From a checkpoint of a small image classifier.
Model: 23.1M parameters, 64-pixel images, arch swin, norm layernorm, activation swiglu, moe top_k, num experts 16, depths [4, 8, 4], widths [64, 128, 256].
Training: muon at rate 0.019, 4700 steps.
Data: trained on rendered roads seen from a driver's seat, with toy cars, trees and houses, 72500 training examples, 3.1 epochs.
Rows from block 12 of a small image classifier, named by matrix and row number. Rows with one number belong to one neuron. Each number is 128 + 32 x the weight over its row's rms, rounded and kept within 0 to 255. All counts start at 0. Numbers have three digits each. After the name is the row's rms in percent of the matrix's.
After each neuron's rows are labels from the 100 images, of 14976, where the neuron reaches its largest size: "strongest on" is what is common among them; "colour at peak" is the nearest of a few named colours to the mean colour under the peak. Only what is clearly more common there than usual is listed. The data: rendered roads seen from a driver's seat, with toy cars, trees and houses.
# gate: MLP gate (model.blocks.12.mlp.gate.weight, 672x256), inputs 96-127
# fc1: MLP up (model.blocks.12.mlp.fc1.weight, 672x256), inputs 96-127
# fc2: MLP down (model.blocks.12.mlp.fc2.weight, 256x672, transposed), outputs 96-127

gate.60 056:091169144079129121124071127167085191116116122170154124177131102134125074107111160164094125181144
fc1.60 053:145099095109093161071157203135152133127159127179200125166127103104093064137067150140143103170123
fc2.60 052:137123166177160146141064059146084201108080142133173127192121072135128118127142130141115214064111
strongest on: bends right; vehicles: zero
colour at peak: brown

gate.273 042:104111135125119162136118196166128101113137122112163133156124098086140107095117050093172178109148
fc1.273 042:089179107140147167120189118166137139116154149155117127178105162201106158136139055053194092139098
fc2.273 028:124150116144180163114142106144142198148160101149113163138123076166168109133160109150111119187111
strongest on: vehicles: two
colour at peak: pink

gate.572 126:094159165140089106164141119104061074094163164173122116129195125131124132131158117081143145107138
fc1.572 106:102131110141120162145111162148147145154140099067128128150068082103122108113092070139111102124142
fc2.572 088:079110218147124120165127152141115133116168120121117145151148139114106188145128156114116195137096
strongest on: vehicles: zero; dusk
colour at peak: black

gate.147 043:123167154175145163124118177132075120117104133152114131079126134127153146114108061105152159116103
fc1.147 044:210163130122115111162135139122051138170137164113093151036136117106086115120164131131167106118118
fc2.147 033:127078094152153120071081122157109073123119124084217149146153184137127134108121154144078135108123
strongest on: vehicles: zero
colour at peak: grey

gate.535 034:108148175147139115073152129160174111107133084186107169117128088080108164141065143146113170117183
fc1.535 033:132078110080143132141070134159105131177132167096135166114060060147125116141192142133077122149098
fc2.535 023:165148132049186102131056115163076111141153030071122143119152126090149142116155169120088146111156
strongest on: bends right
colour at peak: brown

gate.95 037:113102123079168138137120088057119183080151093130155113143122131115133108098159144129120124123115
fc1.95 035:143106120128099123120111067181075120156127145113074156120067101109092124171128080153128080141123
fc2.95 024:140180131139137094170101092165120128097159139076142159165157161163078071148172150099101143085129
strongest on: dusk
colour at peak: black

gate.198 037:102118155177197148169135119129149090127045137171079091155156110124122154121088143159105125144123
fc1.198 036:088096130139138092101134136183081128061129137082174152123123089121118144157077165088106119170092
fc2.198 028:179146140100189116139110167135147067103176171151142165094138129108144083112153137099121113095149
strongest on: dusk
colour at peak: black

gate.325 035:138099125058147130159147152128153053163135129145083173110089099127126142137098088105095135102119
fc1.325 041:118111118128147101162109141153119078149111101073125111090100117130132134119139161143103105129066
fc2.325 030:149134191077132119102122095132119111072147129206101116136096132129100138156158131168179154156156
strongest on: double yellow line
colour at peak: brown

gate.150 042:190171174132135082095129131080085110066128089115147085119119147182135098128095107129146117168152
fc1.150 045:106125176112112170091119107065133129160149132133094122213121170068139126113126113109148111153177
fc2.150 035:136122137105117116149215143163106148106081124107118129071164105197113108089137116088116167155103
strongest on: vehicles: zero
colour at peak: brown

gate.260 039:075096133190095160096073144119119186125117135100135179076120143124139123154111128084151139196208
fc1.260 039:140179096130105141098158076097098104105110120120168151074121117152094120142165081151162149113118
fc2.260 029:169146160125152137144030170147157139088076131127065168126082126077132123117136173126155077117123
strongest on: vehicles: zero
colour at peak: pink

gate.172 050:085112134120125088131155164145137063132061127144145110113170113118137126182097074119154133114148
fc1.172 052:170113116137121162118105128133107138082151126193151119113127158163106146112071127113135143128088
fc2.172 038:108115114140236100091139120100146102159101140080114134084175138113087097150165130201121145160137
strongest on: vehicles: one
colour at peak: pink

gate.168 047:086130139167119084124104121158043222132150076082088120109102087120032154187158119125153130123165
fc1.168 047:142098141133074174128147152085176066122156133148093143122119100126150084122133129150143158156103
fc2.168 033:070121102092122158150137114062191124174087127045140185103131098108186118144154143117177161151142
strongest on: truck; vehicles: two
colour at peak: brown; black

gate.254 035:111158098131142080086125076146150139064117155180093139110139086113104115119106134123130158103069
fc1.254 035:097150241127123105070092177100106076139150093094164081125078111158166118120156160141133064134080
fc2.254 023:112149056164115070168144065186108117128120167171118188142130113129165096184140138138198085096173
strongest on: dusk
colour at peak: brown

gate.550 091:122030130149139161132179113205073096098132145189108114120165089176099153133155107141180091104130
fc1.550 100:090039116150097097158199110206130113136096148170058148120124128140150160195107133118157083179157
fc2.550 101:136160095085134119087170146166153144159176127101129193164123112076138141113121103111117165082076
strongest on: vehicles: one
colour at peak: pink

gate.412 091:114120094094252097112119151149116195139162063129170138164097121119112108079105095144168136212111
fc1.412 100:133171131169181078071121164186123165127124095140167099153136120173138080141117098160124149158169
fc2.412 072:217175104161133145202121153122130118140135133078083112113175174078120121108127137199105189157097
strongest on: truck; vehicles: two
colour at peak: brown

gate.631 046:103123134166124091122134135147099152132120107149109081164106114142166084129147076124154133124053
fc1.631 043:115152126174134127161076137140144128081134061133150155109095078125119182173089142141123145174099
fc2.631 038:197117144100147144114157160128059058173112151108136139112101153109098138120153130142126103169170
strongest on: dusk
colour at peak: brown

gate.326 040:056168086149163133098132135097169156109203110141143097143137143187188164138111098139094109134129
fc1.326 036:128124150207087156127129096123149167077120157116111083117075112128104134163125122094091138113117
fc2.326 027:145141078137165165102178079157147073108139061124111115092190150174203180125101109097152105116178
strongest on: vehicles: two
colour at peak: black

gate.22 114:133104127104082152152175149124147107096069159089082108107145099120070153090123121112207135111113
fc1.22 107:095083114179105145175110144203156110142128068102078117135104066115092168163135084147185075182137
fc2.22 086:114134128156099120127151158150050169097166052113167136149112061156110211115096133095105125095116
strongest on: truck; vehicles: two
colour at peak: pink

gate.590 067:148187139108155142096135195179091130138088127081116120140175157137127176154114081156157113140108
fc1.590 065:151125105156144112135128086093165138127147115168134141149082128102086110119143178107086144088155
fc2.590 064:078198198111107158153134137121171134121148156088077104104184176106019109086144115148145139142079
strongest on: truck; vehicles: two
colour at peak: grey

gate.282 091:089173090153133133126075090114077168163108097086148143091192156114083102154145128137166151181115
fc1.282 084:115168073137146075131085170113143160144107091102159153112090135176108109158154115116137128133165
fc2.282 057:149102122036067132133055153161093086146177136094107092141177131166134085157108159145117137133134
strongest on: truck; vehicles: two
colour at peak: black

gate.161 247:096124116140140114095056172134131165112147114087166171143149142105126128141150075171166153092173
fc1.161 269:140155155107123168148195123079126110148088119149130080125092118129131120081125187096120135153083
fc2.161 231:109164126087192134103091170117123113144132110129078154108107144117123126151127121123105092141123
strongest on: vehicles: two
colour at peak: brown; black

gate.85 046:127125125160182041141123175076106114080117135173161172174077176156125138121174117115214099157113
fc1.85 040:129106107212141178134096136038114064131099153115118153129181127121126109170102145103185086136120
fc2.85 031:134118145147127174137133077157172092128090184129163114164152114116146152091112156070115087141150
strongest on: vehicles: two
colour at peak: brown; black

gate.504 103:116206189155122121136131122144099141134101122094137129149138102128170073185143078125137149125084
fc1.504 115:120081108136129143137209100100111090139136181123126110089141078132128061098063096071120095124163
fc2.504 087:066146114179045116097069137198111064127104112142171153111155171184128164151105141131096129142113
strongest on: vehicles: zero
colour at peak: brown

gate.455 201:154129146110177165102149102134107163153126139158094148071139113076113180148194195127131106129126
fc1.455 193:147114153124149197083144109105138092112098141200116163166117180110126085129141090108117087143145
fc2.455 142:128150121112140136186135127100144126128134092093177091192130135149110120063137101125097101103121
strongest on: vehicles: zero
colour at peak: brown

gate.522 076:194163155137108158080073096171120172118095151101156124131138114103080154156190088170118135103130
fc1.522 075:140139124113135187149199136161158151103140078153115101162140151071105132089160071131121095056104
fc2.522 076:116101166099141074156064127175154172138098085172168080107037138142110149120121107140108068051138
strongest on: vehicles: two
colour at peak: pink

gate.565 103:101127096123127096134086103106158162153105073155091162055076108079094084090113106142075151062117
fc1.565 099:152146124153133077131160107147141152158114098078156076100134120167108154170126130166146175222131
fc2.565 103:159152093124115112124125087105146104151133204137115176153068132230158156124139143109145118109126
strongest on: vehicles: two; dusk
colour at peak: brown

gate.489 038:120104153113144138168144171083125105119129168123121162136107139122078100182098151109138191135180
fc1.489 040:162196144132141108083132101142139108062185092093163079121183134113140197145092097096153099137084
fc2.489 030:133092132067164113130133134161146147142107153168205070130103095104093101121148206126113135129199
strongest on: vehicles: zero
colour at peak: brown

gate.623 041:122111137168157112082133099084087138175137130135140155128105206168073131136087170105068156175101
fc1.623 037:107067135146117122096136167182124151132113087096147090196089098115123092093122098123142151132075
fc2.623 028:084134099132159155132129154113140176144108132096067122166138115109083107139098079114139099199098
strongest on: crossing stripes
colour at peak: brown

gate.76 041:093130144118155185109162150161157121103127183149129170095142183089131103154139109071114155165105
fc1.76 039:146083169082105136148124141157186104125160148092108143161033162143101112169138114092097170135140
fc2.76 031:166183064142119130155134154104105170136141151131108080084176125109096092132096209092137179086173
strongest on: vehicles: zero
colour at peak: black

gate.10 248:143133122101083122127163101132163127152102206091152141089157093108085066157107120117116167095057
fc1.10 245:177142139110160138117124117127153131151072125192133139154166186152166112065166106177166140182095
fc2.10 243:158124094139166130176095104112170103135155075149090153176102149161130140147123105127101124159157
strongest on: vehicles: zero
colour at peak: brown

gate.663 195:085108155147111133124179134121116114129152120202153144136096155128205097182124113097102160175135
fc1.663 168:154153168112131152120174168130126150135121195154172157116120158064134097141107117166137140169122
fc2.663 150:092164144124169155076162057094151150140090157137107136128058135146158149200141125103154107097069
strongest on: vehicles: zero
colour at peak: black

gate.601 049:122108096135128114188194181173093151087141102114121101200125135119091185088174165129236167070104
fc1.601 049:089132122095103126127124119175159100134047105148125108123133144140042138017118115133205137050121
fc2.601 032:100111144108071201120100140210134087163108125128170131132091155149123203194148182068087143187085
strongest on: truck; vehicles: two
colour at peak: pink

gate.379 039:144154173046098089128139146127128126131133162137146071173077107117160134120133158141104137106071
fc1.379 037:090132086131140164118111121084139142173165123120184039095102157138122130148129151113125140136103
fc2.379 028:127174135131161137172175125102095114183138113140126136091153095122071135217145118125100167122087
strongest on: crossing stripes
colour at peak: brown

gate.164 097:175080081123151070117026165214123174142087070128119100160108174117085152133122090133166116131121
fc1.164 079:104126134105043212129169152074144144134170178102088087093148138137179115138162166097115104077127
fc2.164 061:034116160153131110113106129124144139134098141189123156078132150161116129153112115120129073086118
strongest on: truck; vehicles: two
colour at peak: brown

gate.567 185:109095121116099137157096105204078139106099128159091097097160117157154109143173157121106182155178
fc1.567 200:148174149112091136087156151119189127113103164136145166176150138138154157160100109101150137107152
fc2.567 192:140117137150178145124119136166121127119100103128115123094100121173087182119126129119107129135137
strongest on: vehicles: zero
colour at peak: cyan

gate.528 097:110128145162182182118122121139083082154090205225132112073206139106210073174194075138098171183100
fc1.528 097:161078107152137130124170103160081131067107177203089141095203129116132072164111069136159149155127
fc2.528 088:085203122059161144112135135138117082131111139128122123129077090107116125152126125159081060123170
strongest on: vehicles: zero
colour at peak: black

gate.223 059:170168130204132117137176085133159139129126094127071123185077158111153154143069135097146114125083
fc1.223 056:104177143105103115157039125154146101140118048140135070148134218127140164104144164195129112107110
fc2.223 044:164094123152100128152156109173147107131120157108127149138087122129119105165154091145124074132099
strongest on: vehicles: two
colour at peak: brown

gate.25 062:090120108138131064142083122167083142090157078115138152161129135124047148102099139154137131121162
fc1.25 052:111131151071106144155187104081186090126120185121096125123137099161167111091176139124151140130078
fc2.25 047:089131111206128136155092133095122120152085151153154080125147143109161119127142149118149086135131
strongest on: truck; vehicles: two
colour at peak: black

gate.304 061:102177182127077166142111149106105130180180142111129170139145178107115066140100129141153110153106
fc1.304 052:164147107148067107119198143142215215138153046103125152146108110131058193129139121119064118127130
fc2.304 057:180130153137119128141125158044125137169147113103108087155134194178128096111095199119121072172157
strongest on: vehicles: zero
colour at peak: grey

gate.494 041:145100093133139058048142093163051134078117177197156149144151109116118115096107112120150137131105
fc1.494 044:084196091143118138180159113151109114146068158134134150151176087097113106126068114081099151099140
fc2.494 031:146069143120133123060162152114142138146137157125184122160134073148154120100094147098127127165066
strongest on: vehicles: one
colour at peak: black